A small contrastive audio-text model, trained from scratch.
Model: 6.13M parameters, log mel input, encoder norm layernorm, encoder activation squared_relu, text encoder layers 7, text encoder norm rmsnorm.
Rows from block 5 of the audio encoder of a small contrastive audio-text model, named by matrix and row number. Rows with one number within an expert belong to one neuron, the router's apart. Each number is 128 + 32 x the weight over its row's rms, rounded and kept within 0 to 255. All counts start at 0. Numbers have three digits each.
After each expert's rows are labels from the 100 clips, of 14848, where the router gives the expert most weight on average: "responds to" is what is common among them. Only what is clearly more common there than usual is listed. The data: songs of 200 made-up bird species, synthesised, often over outdoor noise.
# router: router (encoder.blocks.5.mlp.router.weight, 8x256, trained with AdamW), inputs 0-127
# up: expert up (encoder.blocks.5.mlp.up, 8x64x256), inputs 0-127
# down: expert down (encoder.blocks.5.mlp.down, 8x256x64, transposed), outputs 0-127

# expert 3
router.3:135117113130118135133149128085140102150093111085166082073089125082157178090141120143161081136119071118127079122164152152110103157124145146074113111147122148077147174113049065137085155178107141175116128167160117161138089126137130155095177078105106163082143152128134097136126074147107138092142118139152119181088123153149145117080156171114179149110114188177139147145182121091147154165103
up.0:137114106186166134120125166150102096106157192108120121145129100154135089176065161124144136099143085135123159089103151138117105062102079101121101049154126081203164159102129084077168149165139147176175143134137120141091138140109162168135146083205091151175123145142156197109135072117154137135037124096140185080140077156109193142177075068169122100132112147097135108167124112145092119181138
down.0:119145149129096104152113149159149128107113126129118114159147166076064058080125116108146141172137117109143111187131133142122143163072102089159197105171133155159137161118115144113096131116102106103140142138088100101148176130096209117133149165167113160123155174119147134096127122129146093135080124125138130159082079097176098139129112111059151138162137137123133134120102068115112091095139
up.1:128133194108124187091169106173149095093135183089174154115129099163119129113131096140110082157049075120091126094130121132126145157155129136103138148154138150105142090140167142162138117153116089140157082099127124079097086126171082123123146126113070148127165122206125146134122115132172136137136078174146090131155163094131118111069155138154199089135030177131083172059105149209123121148079
down.1:117148150101135231130102136116139126157107078150118114103152092088158132121131053126099092186147121157096123095098136105116152067094114154127160066123130126103089102075104100181135137104158082129081117084111164161092122125093099148114162120165124131120088136141171078142183120116153128144118129143149133129149058128169148134121183153107120093149163085130156115106182071101154154105129
responds to: low song; crickets; reverberation; text has "reverberant"

# expert 6
router.6:120125078144138117058102176173216105138106126144078112148152100131129145119186160130150098191103153182155182135082128076106091158151084101177172173064168119143137131126107143144134095099150158166109148138172156094142160190119162126124122193090156109158066184179120091116064146115117112190163127182111138057134150140119179143134140162108099185144094128125161111151100158109125129168137
up.0:132130111083140086087130066084170126097184187175167105157079115204190130068127139143157121153102187174144106184102158142159171119184111092151098147126092159179128089138136116140143104078193081110128128161127142115159103148113125090127163122144089114100170157063184133151133097120129106165105156120146124050147148095145117158145115149132164121140120145098147127062128129162215109186120
down.0:147136101111105195100176189103154148081116104148141098101112065146160149107169164139165095109128170165090104074104101110118098102113163147114164091086106132126162123182135130124152158171128134144137142068138141162048112122150158078122156077129140150141106136091102102139091206119079171147172183118156162127145139171159173141165192090127067125143118136180119161161140170107196141180090
up.1:137135094166118136103067149132159143098109115105114165131126121127108028148162208071095141113069144132177108135127124153079175119141154129104118135095152121153146176162162070144165118151148126177140112092128083082138169145167127092183201085119137089083185098095134149123166135133116111063103117160125148092157106099177110141143081165151175146146114150132170155189068172085120099082146
down.1:148162144116115159132128180171099150159134139146169162140144101124158107074152118078131163185108105155123187126075102136157102107090088137104177143117186096167185159051124133176155127112178170169143056131158136083097152126138076147202111121129147118130098116127165112089183131140087131145052158121105099184127068149115134107143132163148135109090175142125113119169077185183091131162098
responds to: pitch: middle; first syllable: buzz; mains hum

# expert 7
router.7:147127071140118156133192112176059125118111070140118124107128097119139078137143107121165104107159107138064138132165168141154174110120063181112058133121107178149105128112153096089068128156110101115154136151176166140106153083161111081163069137103158075119145099138106143121171159083130077170096129130109094180134196156130126139111141122097137147156103139145087126143113187092115102070090
up.0:104123139107123111092074163156097177157043181095074126153114154188134132166123083090162122182190116150145087078132128088131132030137119176120120091124124136116115161111099123166173151081147168107131128156109135105123136115193097138112167120173123161141143143121067114142148123143130167117169106110074159098141178152080189135107184078082157150177126100080142114154096119091128154118155
down.0:098125129073124123160098105173112132108138089156175068167121177137115135150095137116127166115109170131103138140143113131088067070159143050130160170122104115177206098129122119137134134104097049148096141189121133121130094149114087161192122061094185161155063114182111178129112124151065095118137076121138108134193130163113138170097179136118092141152125142177102184104205140121112078164183
up.1:130141156143124135136094120122147122145064108120116138201170157120132117147110146149140104135118070127000124174178168170093169176135117129103110123089129144199116107077061115101173093135158093064086149142078165127103166141144077108129145092141107125163148171118093138101107167108114095102148134084113142094097117169149171109131174189121106148089164079178192182163156117095184088138135
down.1:133105129155104129095112132112135099115136140093084097174070096145116174105140076115144179112152125057105171149148081105132095135076130111177136173120158088143144141151166151186129149090142173176117142095196183177165199085154138135147095140130147107125065164112117100147114217203149125134096148126126112120124150135159101100150111179117201126085090169148086118121140132163126150130186
responds to: buzz; arch; warble; first syllable: buzz

# expert 0
router.0:053128165134109059105145170132148071157103128076185200140158142098111153097164150122075129143089121116122112154074145125057168101150116073162123084111085078136129183135159125104104100159107109158127087109101168140110141082129192165132089145150095110091120151073127094108114173122087133068138155073077061180090111113085133117143114145098137104106162075156094106131141181100148096197145
up.0:161156152092124172131153152107138092158120189194151125121169147132141162130157135126167102153140191163097150129130085109121117176120123133101141122125171135185124139171116136114103127136088087158157051164116158072118149108146114136149129065137106123136152128115136136150096115112094091131035160114127112153075120124078106117098106101134177110113149118155142154084088159077150094081050
down.0:137150126135085128130130126161087127117158141125084102080141133071079120066090145140097089100087106096126138097184119131166137101121142128136166187163098098104086121100104117175149148146137185135079115136069123126086121130018131116103127109189042099062154090146150162102121104076158174143093128146147090114135075135098238139133092127129108143201127094154143116119129103114119127109113
up.1:103107144122114107083109140136126116126143142111141132091065123111096138120054178091095077150147119164151202138128106064090166123100108141135107135107095144091092135101120069137118177169145174131153100125109116140097181101102138144168159135113114166147124153097123154191149109137125144083199130129157113096119160133168102160120118185166139184132161146148186114123079193108148102095075
down.1:091128141091111125127181122146145072031073136110123107151063092139151144079156184156123151085134143086134103113144131139129057113161168168095135157077093098128112106152101172111171167132230074121155175097147135170126110138143073087183188110109183116075105097096095125118138113160139133139127133161090153125189176059129079168127167130156108104105124149079112171107160060123091114167154
responds to: text has "over"; rain; stream

# expert 4
router.4:088100118149083145176117064171171093185150069069108148098198106094137154186115093134163112090177105086110157169115170179131150102130185137144077182092118096101164110085106146125161118089158090145154104098141099129123119073094100077110187167101083111125094126160143115135161095090165150078180119082143160140121148097102070152158157134121083129113091076104164093143153140090188158130117
up.0:101156103138048118149064174139095069022131092110130132179063185111103124131160148185104118101145148065168135133125136133142089156139143141099111107109176130148140109121131125078154167166131161162126160101065142153150133114123152111081124113078134133127089151151104115127152146139162134146101106081131130084076112127117186098119142159093101176147185090120119138152193071106158126133145
down.0:163110077124246106117157169110080142126089087200131172173100093119174093096088133162134134135136135134117095114172070075150212071148075163177102107164154129103138151099145158111138164112124117121134154129033129146137154171152133092107119081162136065131155116134077148118068122126149166142122073131126122165133120141155052126155139136091090108115156125135120196159126150106137124153115
up.1:152159104129103190084077132142158065126124150185086139084157149180124108087114158185120141141068123161136141125169096158128087134134084109161121124122106103171126098108063156118094175124134135131111119151117168162217054184083116176099152152132084115168144138124145180102158114113101179148092122066155097113065073139141172139124083153121102101149110167160168129112110136100115168099099
down.1:127127152114085112113113109119116131172176135147153125140099127150104152119155161122144129119106125146163093115207139096127099060117156159145128188177126116097173137098143113114102123089128151116164186114078117178101170120047119117138071105106076197102098124140079098137093145168156098189092118131033165105130187142101165117121127180123121184108141198114148163127169109155117151109128
responds to: steady whistle; first syllable: steady whistle; high song

# expert 2
router.2:070071157121161152105145140081154113109145105096122138123156128138134162138117083139145084154158112117107140117097130122087144155148129110113096106131145128105052157175112110163167124102119142141091088100162129096131045151157082142063133059143163187124155102144141156133138171112185218115195169094070136065099113076129104096152171150102067142142140134114097121152134132080189125110150
up.0:157128125075143093163141170167124161016159158095109167059119123210147143149146080070130127144126202131163139175120150134150142153123148133171110150143092081146144171165124109091112118177069109150138085153128103137132132134130133134133155084172090181112144077159145095152094085111160122169123131101130124092155137123136201165193168141134082158158135110131139104170113118100163121176059
down.0:112133146173095081141101164097131131170141147114132114136077210126095092129095170125149150134125174170112109104122105130198115163140149153120127184148121183165129126174151118128176147175101155148100127135111164139160094105161086155100133145040159176135144096121159100112146104100083079102124134153108108058101058124114111188160129156086110129113146140112203147161179107094058162044171
up.1:088131113072099108000151155185100090135118168153069144079144135082125106124080116151135140104142105099159129148162136125107152121203106114101066075129106153130132075144127098105159127156104137129100129133112132120130098134147121129089158140115139102130180126135111188134097127072127109117140100157162120058095102108131092136119147142144153120152160085091093137183109160121183122032193
down.1:082178177126080135123163103076103189125174103132146097139137067146183060170090120136123159174151182115112109098104133107141115101167210115137128096141165103136130087157135115145160056143099116082162141106120146111086121162122142102122143156178090129212119095141156172161094123171160161119146154156134176131145107127149118082152080090073175099116116173131119121108141092117120092115143
responds to: pitch: middle

# expert 5
router.5:102084179109099141119081192075143092132089103105099092166140124127112118060095102106140143187134089104088133138105091137113173124109188147141144155137119205149124093142114132127096134152132139117093172164092115120167111105097105152092180137123071132161137164100111186126139103170147117144140101096142062125161141135153091077137132161089185178115111151126092091109077151130126069162154
up.0:104155103096083106148105099107095167015088092184110121094139109126150193179110065090119192151190161069155134121088136116140143151160118148176088102159122123152095178133135142129105142134141116124143101083136110076081179143109111110166146148134128202107147110108095112090051068116101177186228161127146122158112089117159130135143107124165125094135125111141138125091167118122070153151149
down.0:136136165129186164123175152084160095160146126111137141156179108197071122142109118255135125153077117115166110100168137097175137154077154132133132125162127140084186146139139098147154045135146087094147088109118068125177178155159168091091202160143154148150153190121095105149097131151108167154149115170185170104113152094111100100174090101152109153120158126101125142118145129148132135160140
up.1:066158100136127148132077130122101157079140044052105125085104114177109124129142096156111153176173125176081107104117139103104051125131163080087141171135131143146115067162160114051115170095106131144059078115119109131085106128117146180109128150112176126098134151201140122117121099118079118072162123116135165101115167193115150143128121165152121107096080177101117121164165118136137142051087
down.1:087115170139181165161133149203130094141138042151151086140166130185100220136104163124148116136133135097144191161103176148113094144118144140132155098096091114123068097147103107180102105132154110086132139136143133107156058112173155178098085104100154152107177121122162118099178133184123105133125172184110053173141142109109093160153138098149050173147127117072103108122097149120082096107113
responds to: rain; first syllable: downsweep; thin (high-pass); white noise